Rows from block 2 of a small image flow-matching model, named by matrix and row number. Rows with one number belong to one neuron. Each number is 500 + 25 x the weight over its row's rms, rounded and kept within 0 to 999. All counts start at 0. Numbers have three digits each.
After each neuron's rows are labels from the 100 images, of 14848 (inputs lightly noised), where the neuron reaches its highest value: "top examples" is what is common among them. Only what is clearly more common there than usual is listed. The data: gratings and oriented noise at many angles and scales. In brackets: how many of the 100.
# fc1: MLP up (model.blocks.2.mlp.fc1.weight, 1024x256), inputs 0-127
# fc2: MLP down (model.blocks.2.mlp.fc2.weight, 256x1024, transposed), outputs 0-127

fc1.431:501500505502497503497500503498498501502503548501496501495503499501496499498499502502500500505497501494500500508500500499500502491501508503500499498503512585503501501505517499501500498502499499499499500499494500491500521468531500507500507499497496501500454499498500502501500500499491500496497499507502505484445501502492502494504500500500500493476499500499493496510496501500499502494501
fc2.431:481513514500485501500498499512515497500499485495487499498499499495497500499498501499500497495530506556439498505501492501501502494501500500499488488487505500498505508500639501422507506499498498464511502499499474500499564452503500530501503501508500500480501521494496502496501453500495537501500500500493496506495484501499496524500500499501500502459506532500498503495500509499485521499515
top examples: dashes (38)

fc1.508:496499498500500498499502509500500502490504501368554501501500500505500501504503498499499500501503501509502500442493500504499498499502498540500501496504501501500500500499501498501500505500500501500547497500501498489500500500500500496499501497497500504500515503505674501490497499560503502496499500486502497497508517502499500500500503501500484502501500490501505499500501501500501499461500
fc2.508:501495503500502500499505502503501504500512477452438499495502505494496500497500501503484492505502497498496502503498505500500503503477500490499497488477499500498500504506500436493497553449502501552499502500498502500500502496500498509502506500498484499501503497497325499496498501504500462500500513499505495500495498498499497510496500500501500499503498514499500501499503499493504501500500
top examples: coloured (88)

fc1.188:518500500498498502501497500504500484502501505502499618492501499503497497508500499501500524502500500502500500525519500501500490475508499501501497483499503501500500513480462500500494501501500502500484500500496499499501502499500485477377556500490501499500504500511501500504500500548500500508500500486520500453499582500502498500500500500500500500501510500501498500499508500503471532499500
fc2.188:500487498504508499504502500500498558498501502505498491497497498499504499500503501500506498500520491500490505486500498498500480494499501463497532501500508499499502517500502505500501482503500500504498515718500497501502500501501493502497500482514503499516495492503502490516500501492506500498500502500500496509501499497500498501500500505499500501500518499503495500497501499500496497504499
top examples: windowed patch (62)

fc1.567:442508500500490499500500500499500502495500427502500500500500500499447499500499500496500500492500500520536500505500500500500500501500496500499500500500500498501500494519434500489500500500500501500500505634500473500505497500520522499500500499534500500500500500500513502500501500603500499500500500506495509500474500501500499500500500500500500500500371499499500500646500494500501498507500
fc2.567:548501487499500502501509499500498535498514499500493475486500501502501495499500501501496506500591500506500502478500498495500500500479499496500533500503502500499500501500498496503504486500510499500501499499501493502503501500497495492480500503501497493530485500502501496485511540499500518499508497500497500289501494501498498499456500511500500501503529496496499469449500499501498504500506
top examples: low contrast (74); sawtooth grating (42)

fc1.747:375539501501501500499500501500498500499501500500502500499500500499500500500500500500501500500500500500500500500500500500500500499497500500499498499500572500500500500501466490500500501661500500500500449500498500500500458488500500501500458500500501392500500500500500486532552500500500500491499500500500500499500500501498494500500500500500501499500500500497499500500462500498500504501500
fc2.747:469502499500520500514500502505501500503500472500500500500500499498494498500499498500497498499500504511488537502494500504500504500490500498501500499520490500500499503500491501523500500497500503500500492517500505500499499501511522497503391498499500501499499503500499560491515502488500754499476501501500496504500495501500497503475500501500500500500500515503500484500490500500485492500505
top examples: dashes (75)

fc1.283:500501500501486500500500506500500501501470502507508500500498501501500494503498500502495500566500498499502505522500500497491488499501499499497502508500574500502499478500454514499500499518500500500498373500501506501504392499498500499498500500499507506499527494499503498513500500501500500495502501503501424490504475504499499504500501500500494500498512526497488499499499519499500484499500
fc2.283:501499579500521500503501501499499527500500499496501499445500499500498500501499501495459496499501501500464502502526500501500648501499501501501487500502533500501503501501511499490500498500500500503498620520498501500499466350501534500499497500498499503498496500500500525500466501446497497512500499500501500499502498500508499501493500486500500475512517509497504496501501500500457498499504
top examples: stripes at 165 degrees (65); very fine (59); sawtooth grating (50)

fc1.515:499500497495485514499501499501506493500488508507501499502499496499498500526501497500493499536504504512499497509497501494500494506498498499501501500501490488495497496506510499500503500497500503497504500500499501499500495502499502499497506499501452503503494500498497501502505500503500500497506498502499483497464500496502509500502504500501506501505502508498500500495524500500510486875499
fc2.515:541483612496512496495492506515373513502503462493500504494490415500505505497510490479524538496500508425490481498487421504499500497501495500505460552485520511503437507484492534500509402514500498499500488533497523500493491520504513427471496505499509469498488496499502498471520500450494509513496494497503477498495509488507502507489500500500500501523511477446497502506625521504499497502530
top examples: low contrast (76)

fc1.99:514499498503498488507503493494505501496510507521499505510501500499499507452511500520520500743502501500502500488496497515501510499504499499514499487501494775490499490500495500497493497498499489486508510499495495501507502497500499494503502506498515505500495496513500497500500497502500498498495497485491534505497513500504489500504503500502524505500503499503501514505497497511482473517500
fc2.99:503537431499512508495475495472555502503479490515498496504488493491496480494493504496542523516504517502491501508526521515499471442493501506485504489445529512499518500490507518514465507500496472523486499518497502502511518471509450492509493519477497556513493481500487499505497512487503505515484500505527534504440483507488510512505500499499500498480512514551431533499517471498499543502500
top examples: coloured (76); low contrast (66)

fc1.475:500501500501500499500500503501500499499501499504500500499498500500500499498501499500500500501500499497499500501500500500500515499502509500500550501499574500500500501500489500500500497500500499500503499500501500500500499500500502460499477498558502598500514498500500500501516500477500501480500501500500501499500500501500500500500500500486501498484500499499614508500499501506500500500500
fc2.475:509503505498500500509487500500499501499504498501498501503499500498499497504500500500501500499488500502496498494501508500500452500500500500499449501500498500499503504544486543475506501500510499500500504500500500502500501498500493497520500501500499500503500496504501500496501499500500564500498500501492442499494500500497496509449500499475500501482505500502475501499500494497499497500500
top examples: dashes (72)

fc1.649:500501500496470499500499500499499493499503406501500506500500500505500496522500501463500500512502497502500500433501500501500500500501499500500500489500501506500498495506445500500500500503500500500499511561500499500500500499500500523500499500501426499500501500499501514502499500499500501502500500499500405525497500500501497499500501500500500500500627501500508499532500500498534538496500
fc2.649:497576500500536501527499500487501559501501500500499500502500499500498499500500501512495543500509503500499505500493508500502488509497499501501533499500526499502509500500500500498501498500502500501499467500496500501495499480516500499501500478578498496503499498500499503503499501514500479528436507504511460500500394500501502507494500394504500501498425499471495504517477499501474498500498
top examples: sawtooth grating (65); stripes at 15 degrees (32)

fc1.273:496494471501390499508500498497505502493506480501488499553502501502501490500498503507505500496500497506499501500502498533500484502496494500499606512500381498502500499503500498502500499501506498501495501474497498500510498505517498499501491499499502500499555492493501479458494497471505499507504476498502503503582603499500503498492501500501506501467483505506498532500552494494505514343500
fc2.273:494533495500501500483435501514527467499499514503501502499500501499500500495504500503495499508512413510704488498495497501500496407498501500502500489500430497499505499508486496496502481500473493498504512502497529501533504500498477525498499498502497508500533494499499500500504495497500499501500501491498500500495456500494484500505500504500500498452495500501501524503522488500545508500492
top examples: dashes (37); stripes at 165 degrees (28); angle: stripes at 45 degrees (25)

fc1.295:498419462500501499451500500407500498499500498487502530373500496501500500494498501501494500481519506529485501516501500499497499501500499501498543499497520504500445500500501499499501501500500499501497526500497500495499501501501500501496487501499504511500494500500501482509485499527502500500503501499493500502500494503500502500500500502499497510499498499499504508501499502498499463493500
fc2.295:539513512500501501371495497543500500500502499506500500559478500497521500501502500500500509500500500497508500499519507500493501500558500500500501482534496500498565491500497500512497497502500494498500499500499498500501500498502550499496490504548500510541499495501500498501498514496506499502500500501502522500499480499515501497494500499500500582517498504496491500439497497498499496500501
top examples: noisy (98)

fc1.560:495500500500500500503500500499501499499500527501500500500501500502500501500502500500500500504496500502501499500500500499500499500501500501505500499500500502500500500499501499499499501500500502500500500500499499500500500500501501500531726500504484500500498500500500500499509500499500500500500495500500501499483501501500499500500500500500500502500455508495502489498500500500500492501500
fc2.560:502503502504500500496498503500501500500492504482497500508501496500500501501501501498500498502502511503494482501499500501500500500498501501500499502486499500500497500505491492524502464500499499497506505530501514502500500528495496509514776500501504499506499495500500491501494500488495499500552499510505494500500501500482499527515500503500500502503549499493503500529500499504497499499501
top examples: low contrast (77)

fc1.447:500499500499489500486500502500501530502502486501500506501500501499505499506500500489499500500501500477499500469499500499500483501503500500500544489500501488506501500504427500500502501503500481500499503500499500500500467492526519507495499500501500497500534499500500499498500502500501500500503500499469500518497497499500495500501501500500499497499500502498501499539500502500473510522500
fc2.447:499498572500538500507549499500500532500527459500492500493515485499500497499500500498506500502578525501501515485500506501501499500500500515501502518502494500502499500462408509483564498502503503502501497501500501500500436500512521500506501485496501499527599547500500556503585538492499501506498501503472500500498512500497479502492500500501500498501504509492514490495499500500494514504502
top examples: sawtooth grating (75)

fc1.71:501500522501501498501500501499501501500500501500500501499500500501498500491499500510502500498499500500500501500500500500478500527498500500501362498500500501508500501499431500499500498500500500500500563500501500500500482500483453502500498499494494499500505498501500501498501500500500500503501491568490501598501500501499500501500500500500501500501457499504334479548498500501500500498500
fc2.71:500502493500500500498500499501500500501500525477496500501514501500498502500499500501500501499500500620495503500518497500493500500500501500501598513500511500499500494406521500605488519505532501500501497548499502494500510467500550501496465500504501497499489521502501499524499501500499509501502494483497616500500499501502506498519500338495500500512538499502543510499502500501499499501518
top examples: dashes (63)

fc1.418:500500500500498501498500499506502494497501496500500500568500499497500497494499504500501500412498500493406500416499500486500500500500500500502526500498500502500499499500527501500486499500500509501500696500499499500501502500519500514500493490417502500500500501500502501453546500500500499500500501503489507508499499501500499498500500501500502498500457499494500519500500498500482503479500
fc2.418:449501504499494500478508499500500497499505550500500500443589494501501500500500500514500500502516500498526502512499500502500501495497500500500569500543499498498500499496524465548500590501502500499501414525499499500500493499501499503502480500500503491503500513500500499385502500537499440500500511502500506500506498497500428436503500500500500465524497496486500504470499499500560500501502
top examples: stripes at 90 degrees (28)

fc1.598:505500507532500500500500659500630500503500470504497696500500500497500500501502460526500500504475500500499501502516500499500500502500515500500501504500500504513523500500500508499499500501500496500500500500512499501500509499500501499504493492501502500500493501500500507502500500501500500535500500500502500472497499455487499502500500500500499499500500499534500496500501500501536500517500
fc2.598:485499489524495521500504423501507504498501496500500548499500502498448483501502459489470504502502501501497495472499499500500500483499522501521501502499477505491533500501500498489498486501497498518527501500499498501495519512500492501503501500498504502501500507513513496501501493499525504508500504501494490520501500537506500503500500485501500501499504500500509500499485511505490496500501
top examples: fine (43)

fc1.287:503507499500502500502500501501493501499502501500502679501499500503501499506501497501500500510499500500501499500501500501500498474511500502499494501500523501500500500499500499500500501500500500500500479481497501500501506482502500473500641497498477499500499710502500499609495500500500500506501501503502501502500501503505500500501500500500500500500509500501500500453499500500458520500500
fc2.287:495479495497504495501501504503490499507501502503499506503502499503495500502496496499492507507492523492500455515501503508500440511528500500504500501496538501498498498501508500504493501501493474500500540502500504501478498515497499501500689518500497500501498416494498501616490497500501500498499500501502496500495514504503500519503500475500500502501500502508501497500501509500497499498502
top examples: windowed patch (74)

fc1.312:499508500500519460452500509500501500498500500500513500500500500500501502499500499501500500495500500499499500500500500501500499499500501500433500500500500500563500500500500500500500499500500501500499488500501500500496499500498499500501500500501500501500499500498508500500500500501500500499500500528500502499500499511500501500500500500437500500500499531499500501501500502499530500500500
fc2.312:500493495501489502501502500540499504499500497501500500492500500501499500501499500497428500504497500506501523497500486502332500497499501497500500500502500499501500499499498504503423500500502502500501503501500498502500502490499500505501495504517496504503503491499501500501502483500500500497499499488499501500510497501501497499501500500199500500458502501499500500443504500500500505500500
top examples: noisy (96)

fc1.642:494508420517487505488494508496496499490498507513488501500495508500514500423490521495537502436512499503519491497502500505502495489506516494493519465498497539524501496472499498485505501505441517501497510502490507444492501493471494478484456510559480498498573444500504428498498494492488524511496498488463522443518526522495499517366498500497511505482499542500487497522501539488506535493500
fc2.642:527481498497506508445445504485494490499499482513469503516521543495498501508501501475514491500504439532525465502533437497500507484495506490495505520501534504486505496504494582484450513504514511503498498510501490470503497474492500552521484480504492531449512477495485472506500498480520510538496497507460507502527494503480501560509500467500500485522505484585506478497492495516473475492501
top examples: very fine (74); dashes (37)

fc1.669:510507502494559501564489508514482505503497506515503498464511503521492510573501495500502500460479501501501490496508501503500500494492500501500390505501481496508509506501493499489500506485497509498491466510499500491498532497500492496496511496511505506500499501494499570499480500549500499523496499471496549449450495490514501499499500501500495528503495474494499478481419459501494487663500
fc2.669:500489485504494501501504502498494505503502500492497499500493477498507498502512500498508485497484542495304513501493484504500500501500494502500514501477500540505505502501494498550540500501501500506500477508493502500501487717482497494537497501502501500498483500505500499510490505507500517459511498510473505500474527510489500503537500500499500508411501461461493520495472501491500499506527
top examples: fine (54); stripes at 135 degrees (36); stripes at 120 degrees (31)

fc1.434:498500500502496500528500499499500498500490500500498500507500500497496500500500501500500500503481500501500500500488500500500500495499504500501500500500501498495500502500539501503500502500500500501501501500501500500500500611483500504497501509494499498500498500502501502498498500500500500500500500500500499499496500503500500500501498861500501500512501500501500500499500500499498504500500
fc2.434:499499499504480503499500500497500500496503504501500500429501496500498499498515501501499501503500498489503498500501494498500501499501502501502499500496501498500518499501499488500498503499497499500500512500503497499513499498502498496500500500497489496498501468500499497499497493500498498503500503499493305500476478501499500500531500499268500500565505501497495500499500499499498501501500
top examples: very fine (85); square grating (46); stripes at 165 degrees (34)

fc1.173:495528500500500504497500500500495500501500498486500526499502500503501484497500513451499500496500499500501498439501500500500501500501501531500500493500501500499500484501501500500500500500500501500498500500502500500471499500501500500501500500506500501500501500179559501466500500500500500501499500480500500500500503498515500500499500500500500504500501503501501497499500502497495500504500
fc2.173:502500526501497499499494510502500500493502529496511574504511501498497504494505500441491487503501499489490498500498495496500505501501496400496496508501500500508509494514499506494504496500502500500499498500500507500457497500499497500508498497501498497502495499241477479502505497500492502500500488500501498501488498500503498500511500500501500500498499501500500508500499500494501504506499
top examples: coloured (90); very fine (45)

fc1.415:501511477511500542498500503486256499500499500502479499497498498497502577501499500476495499486503503500499500462500500500501497500498506586500497500501501500503497501508499502500516502506500408497534531500466499499498499500501504520483500502499494509500508500522502500500502501499491498500500500478499500489499501459500500506500500500501502500499491500468471495516499502503499510491499
fc2.415:501500502535498560500506499504499497497498500499504500502502507500499439502504519450497500501500499508499505541517514551502499496498469501499499501501499500479502501500505507507496494500501496483501501500501501499523500501498482500500500492500498499499523501501481551501498475494536503500500492569485512501499502500498499498468500500501500497501502496502547473497497489452490503503505
top examples: coloured (91)

fc1.641:494536500491515500501500495497497503497500492493500500502469512491501494501510496457502501539499467527501527549496499498500485523487503495514524509500528556513499488500509501500506512501522501487492491505499499497494502504452494502495491503532484505490725508456504464499497502504500485502498502494505485408631497501500511496498497500497475499501510568498501539503568500500506517470500
fc2.641:497506506492507499502423495518421501491493510509492503505492502500492504488499503497463484505502500501500413502500496505499499507517498497509500477489500500499516488501510501456504488481479505498509505496498532507502506478501474497466501490495503501500522496457500501496505512486502496494498493457476503495536451501496492513503500505500500501537500497494506491503512498541510480501502
top examples: square grating (39)

fc1.89:498501543501500500501500501502500482500500500500500500503500500498500501491500500423500500540501499500500500500495500500498501494495500500499547543499601499493498501499501504500415499499500499501501501500498500501501500481512501500502411500500499506500507435500501462500500500502500499496504503499499496525502499503490470496500500500500499502500501500479621531499503500496499457501500
fc2.89:492502498500499507499565500501504508500503492501503500501511485491502499503500499504498503500497500481499500505455514500500501499511499505500499499501495495500503541497502499494499497497498500500499497503499495499500465493503542498500405500501497498498501498501500500481482513525511500502500499526499500504499500502501417500482500691500500458503511501494463500499480499498492500499495
top examples: noisy (85)

fc1.539:500513497496485499519499502501494498500496481504503512485497501500505497600501500476499500571500472499500501512497500502500500499500500498514507496501501503501500472503366507499506500501503501500497500500500498501502498483507498535500499500501489500500526500502501499497499501511500500502500499500499457497494501501500497499498498500500501462500562529500560499499502500498505499500500
fc2.539:501499501499581503516503500500500499502499480500499502500510499500499499500500499499500497500499553478490502496500502515500484486500504500501503497500489500501507501500466499500500461499500496509500499500500511501419499518503499431500499500497496495514584501506500502501481529500529522482461500500500499501501370501502499502459500500500500499489468444497499502501494500489501496494495
top examples: low contrast (70); stripes at 45 degrees (28)

fc1.355:499478494500500500501502502503515495502499517503501503506501499502502499501500500500493500501512500513499501498498499500499490501488490525499502502504502500500479502500499500499499500501500500499413501500501506499521500499501499498497501497498499500500499502500503493501501500493501498500501510500499501499502500520500505499505500500500504506500496502503499503501500500285501512500500
fc2.355:501502493498501499497501503501498500501509498500497499504502506501503500499521501496495499500512501493500497500514495500498500504499497488499503511487495500502516497500496504501500498500497498486615501500499500503502501499493503499506499496500500492497517496499502506497503518500500502503500499504499500497499502502498500501500500514498500500502503500487498499497497498677497496501497
top examples: coloured (84); stripes at 135 degrees (26)

fc1.317:502500563498501512566337503595501499502497500496503502500506500503499501500501500497504500508500499505501504501461500503500486510497504500505454502500572503500500499506499502501497503503500527496502500500501500500499500501489499628497500503501500486500446501502499502500500500500500500483501499428533516505490502500518514500499504500500499497500499500504500493500502481501499499493500
fc2.317:496500436502527500714402500442505500500501466499500504499498498499500500501500500495534501500499500501459502500500501501500501500501499500501488498498511501501510500503501500500501500500521505503500537498500505500500501534500548498503500497500496494501499500500500500498499500570500502497499494512499499500500506501500500500509500517489500647500500500493482501518500480499500494500498
top examples: noisy (98)

fc1.351:498472501504515503498499488505502503497539500497499500500503499503500500494500541497493500502522500500503500500500499503497494499499501503500500502503499548478461501494499500500500503504500499594500497501500499496496502499498496500521499502503497501498498498500499500500500495501507502445493496499502502476529500788491499500500504500500500502503494510508502502501501500499502496491500
fc2.351:502499499487495500500500500503482499501556482497499499499501497500499501498500552499500502499501504502502506494504500500499497499501500500483495499500506500503603505516506495500500502500500501528499500501500507500498500461500505500500498500503493503502500499498500489499501499497500499521496500499506498500500501211499501502501500500500500500500502500497500497505503498498499504497501
top examples: low contrast (61)

fc1.536:499501501516524508498497497501500498499513502498498500514502499502500509483499502500497500505500498498500499495501500500500498501496500522501501501500499529487500522500502503498489500501500498514461501500501500500486500499509500500501500502500501499500500523508500500515502500498499500500501501500499502508500505846489500497500501500499500503500498504539502501500499498420500495499500
fc2.536:500503500498493498495503509500493496497502496499500506499500501501504493500503500502500495495503506507500501496497502490500498500499498422500499501502503500501498504510504501505501508501489500504555499500499502501485501496490501503504500496501503500502501500492500490499501505503500508502492497501504501500498507157499501502501500527500500498500502494503489501500494498500499505495504
top examples: low contrast (64)

fc1.663:498500499496500500500500500502496499500500501499507520500500500503502497434498498500500500500498501532500501498496500500499498513501500530502500499498500498531499500502508512500495501500500495552500499500502500502501487500501501500497496500501500500500504501271500497474501500500500500500499500500500499499499500500501498503500496501499498502500501500501501501510498499503499492464500
fc2.663:500497514500499487500503501500500497500501510500493505502504500500501509500511493497499495506500500495501495502503496501498502503499500487498499508499500500495501491507502462502497492501501498520495505496498504499498475501501500501500499500496503491523499500303502500495502503499470492495508502490503499499495422500498496493500500502498500497498502499497490503491508500500501483500494
top examples: low contrast (62)

fc1.363:574499499499511500501500500500499501499500471500498516465502498505499500503499500501499500504498500497500501503499500501500500492523501500499501502500554500502500501499501498500505501500500500499498492486494500500500501500502500513500499501538504587500500500502501498500513500500501500500501500501501499500499467500503503500500500500482498499498501502501575499488476500500496500498500
fc2.363:482499501500525500495500500502504500500501501500495500529504500501503495500500499501504504498493558500497499453501502499499501500498500500502491500501510500500499500505500500500502500502518500496498500493500502499500479501500501501507500553509495493501500491501498499501502500558503496489493500501503466500500441510500501500500500449499500499499511501498489499513484432499500491500501
top examples: very coarse (59); square grating (39)

fc1.370:449502499499430499501500496523497564500501515504500501531501501499499496467499498432511500472508501501500497503507500498500499500493499501501500514499502565500501500502499504500502501499500501500500330500499525497517499464502500497428484499496500448500503496498500498502501483501499499500500499510497402531443501500498465500503501500500495497498502501498497496508498499501497506503500
fc2.370:451498500500501500500503500498489483504500429499497500501501499500496502499500500499500521497507522502493495503500499500499501483490501501497488500509504500499500503502500504482517501500504500500500529500500501503501501498505474500501491471485497500520496514499500501501499409480499607501500500540500497504504549500517500514497500464499500499488513502498542442501503500501504501497500
top examples: dashes (85)

fc1.610:757500500503500501501498497496500502501545466500501500499499501505501499492499503500501500489499499505499500504500501505500500499498503501491499500499479501502502501500500499500501500501502507501499425512495501500498496501502499501500501500516495504500485500498500508500499500512499500503497499497500501490498500500504499500499498500500500504500522501500502501509501499500498506499501
fc2.610:437500499500496499496499500509498500500501516500500500499501500500500501502500499497482498499500502499497504500502486500500498501501501498500499499498499499500500499495501497487509489497513500499502515502501491499500497486500507478495500516514496496500498504500499507502507502500499502500500492493501501503500500499501500501546500501501500508495493514500497499501500499500500502497502
top examples: filtered noise (92); stripes at 60 degrees (29); stripes at 45 degrees (29)

fc1.204:500500489500495501492496501494501500494499508502502500501500499498554485588495504480499501501500500501500498499500500521499494532476499501489503500498496422501498500466502498501511500517500501501500500498497498502571495501498500515499500506505475502500498492499503499498491499675502500395500496500499569476500501501500499500500505500499495503502497548499501499501537501502500467521500
fc2.204:501499528498499500500499500537501500499504500489501499477500501499540499499503500502513501500495465516500503487500492504499501489500505499500494499490499499500501500527483499507501498497457502500503479500480520500500504493501503496504500510500498498501509498502501542500501496467498499500496517480496502498512500500502500502501500508500500570505498459469498492503504499500455490500497
top examples: stripes at 90 degrees (26)

fc1.171:498501499499501500499500499500499500500503501499494613499499500502501494500500502503500500498499500501500500500500500500500500500500498504481500500500500500499500500501500479500499502500500501500499500500503500500527500500501499499499500489500499501500499502511501500497501500501500500444500500498501499500500500509502493500499500500500500505500502501491500502499500500451502500505500
fc2.171:503486470519500498490501505508497624488495515500500630506498519500500499498498500445490500510507499508504500501525498487498519474498498432501497501492499500500529496500475498498500499504498497504501505488494498503511504500494522516506498499480497486497503499499451500485498502502499483526493499499519503494492505501500500501502500502499500478497507500496494497483511500497499497499506
top examples: very fine (40)

fc1.135:497486502501498499501501501500499500500495503464499500505500499497573499497499501474494500516500499500502504499510500501499501463500499505501514499479499556499500490497501498500501501498503501501504500505504503501507495499512497501500499502501504502501500494500500500493501494511503500500509471501499503499499507502501500498500500501500500503500498497500502522480501496493499449498501
fc2.135:498497509500501500484510500500495498500504502495502502504501510497577499502500500503500495502490500504501505499477497495499494295501498476500499500505499497501500500497483500502497502502496501500515502502501505496500498500501487494500499520503498520501500499501501503500503498496496500501500521498500496500519500504503501500500500523498500501479501500499501500500500499500499507501508
top examples: coloured (79)

fc1.507:500501500500503497500500500500504498501500502500501500501500501501500500424500500501500500498500501518500499501499500500500503492499500500503404499499501526501501500500458499500503500502502499501487499500501501500499501501508502495492500513500452480499474500492501475501430501500499500499500499503501500508493502500499496500499499500500504499510513501499499491500496501499497502404500
fc2.507:584498499500499499524495501505499501511500500502505500482502500501501503501498500501503487499500605502499503512502500500500500517505500498499658486505506499500500495432572499524481501483500501503500544500501490500502506477531502501488502504500504508461501517506500479501479505500500533500500474489495533500513499496499498451502500501500500501525504557499505498478500501500385500500510
top examples: filtered noise (71)

fc1.337:500502500497500476523500507502502505500497553501501525500501500504500499487500497509499500496543501499500499416559500500499500501502497540504500473500498501499514502547501501499500501500500452500504501526484501500499481500503500498500499500512505500500499500497499502458501500502500500504501498500501500504500501503532567500500500500500500495499500503591491487500500500502500499502500
fc2.337:500503501505502499500498501511495499494492500514511531502501498497495483500501496518518501502501503499496505503455504500502508483498500437496495503499497500503487498494500509500501498501499480501499487500497498499494492494500496498500501507500499485498492501497500499494506500499500503500499500502542496498498495499500520498503500497502500504486500498503568503492496466486500489504499
top examples: coloured (92)

fc1.127:499500500499501500500499500499500500500500496500500501499502499501503498493500500497497500501503499532500499479500500500500504500502499501500500501500496506504500499501504473500501500500500500500500500501501499499501429499500500523499500503502435500500488493500500500500500500500500500500500500500500501507475500499498500500500501500500500498499498501501501492501499500499603512490500
fc2.127:500500520500498500510496499495497501502532499499477496489460496501497501497500501500500564502502498535501499501510511497501501503496502499498537475500505497500499490499504500504498477500518499495500496434499498499500498497500500526491501490506499520497461498500500474507496517536500490505499496505582505529564498498492489627494500406502500502503513550493499500454493497508445504500493
top examples: windowed patch (97)

fc1.25:500497472503543479499508500498480500501513501498497504496500502504507497497493500502494500500480497501498503497484500496500503495452490501507497498500502507502501519503497499491499500506498499498502500499504508490501482499501499471491493504527498499500451497501497496498452501511500492504497501499499545453574495506503500500500492500501505475499508506496477549526499506501477506496500
fc2.25:499499495509435511447508504501500495499493498500499502515500512501499495500501501499465461500499499573540502505498533499502503501501500508496520494538500500501509496500499496494495513499496495498508499507499502500501519522489500520501500484502509536500511502502500490478440498440497500512493502496485505498497385503500502497501500476500500498487508495505493499490500499499451502512499
top examples: very fine (48); dashes (37)

fc1.488:495498465515499502619468490527503492501502407502464503500493508536459498502517497496498501649501495509504499488502498520500476503477500502520495490500494509493495584499486501497517495464500467491503505496501500499496497514500501511516510473486476502502629487505503506502489497469497500494500489434487476607500538485503519500499459501500518517496516513539500497485500483504500480512498
fc2.488:497503500501501499533272499436556487501502494497526494501493494503501497497513498492511501497512512494494483519502507499500502518498500505498473489485506524499507499499457506500473519508499496506501495500493489499500480551482494507519491495493492484496505460499499497501502488504504496503496500528501498498463488501490501507529500488500500498567505505557509509539536488498502461507479
top examples: noisy (80)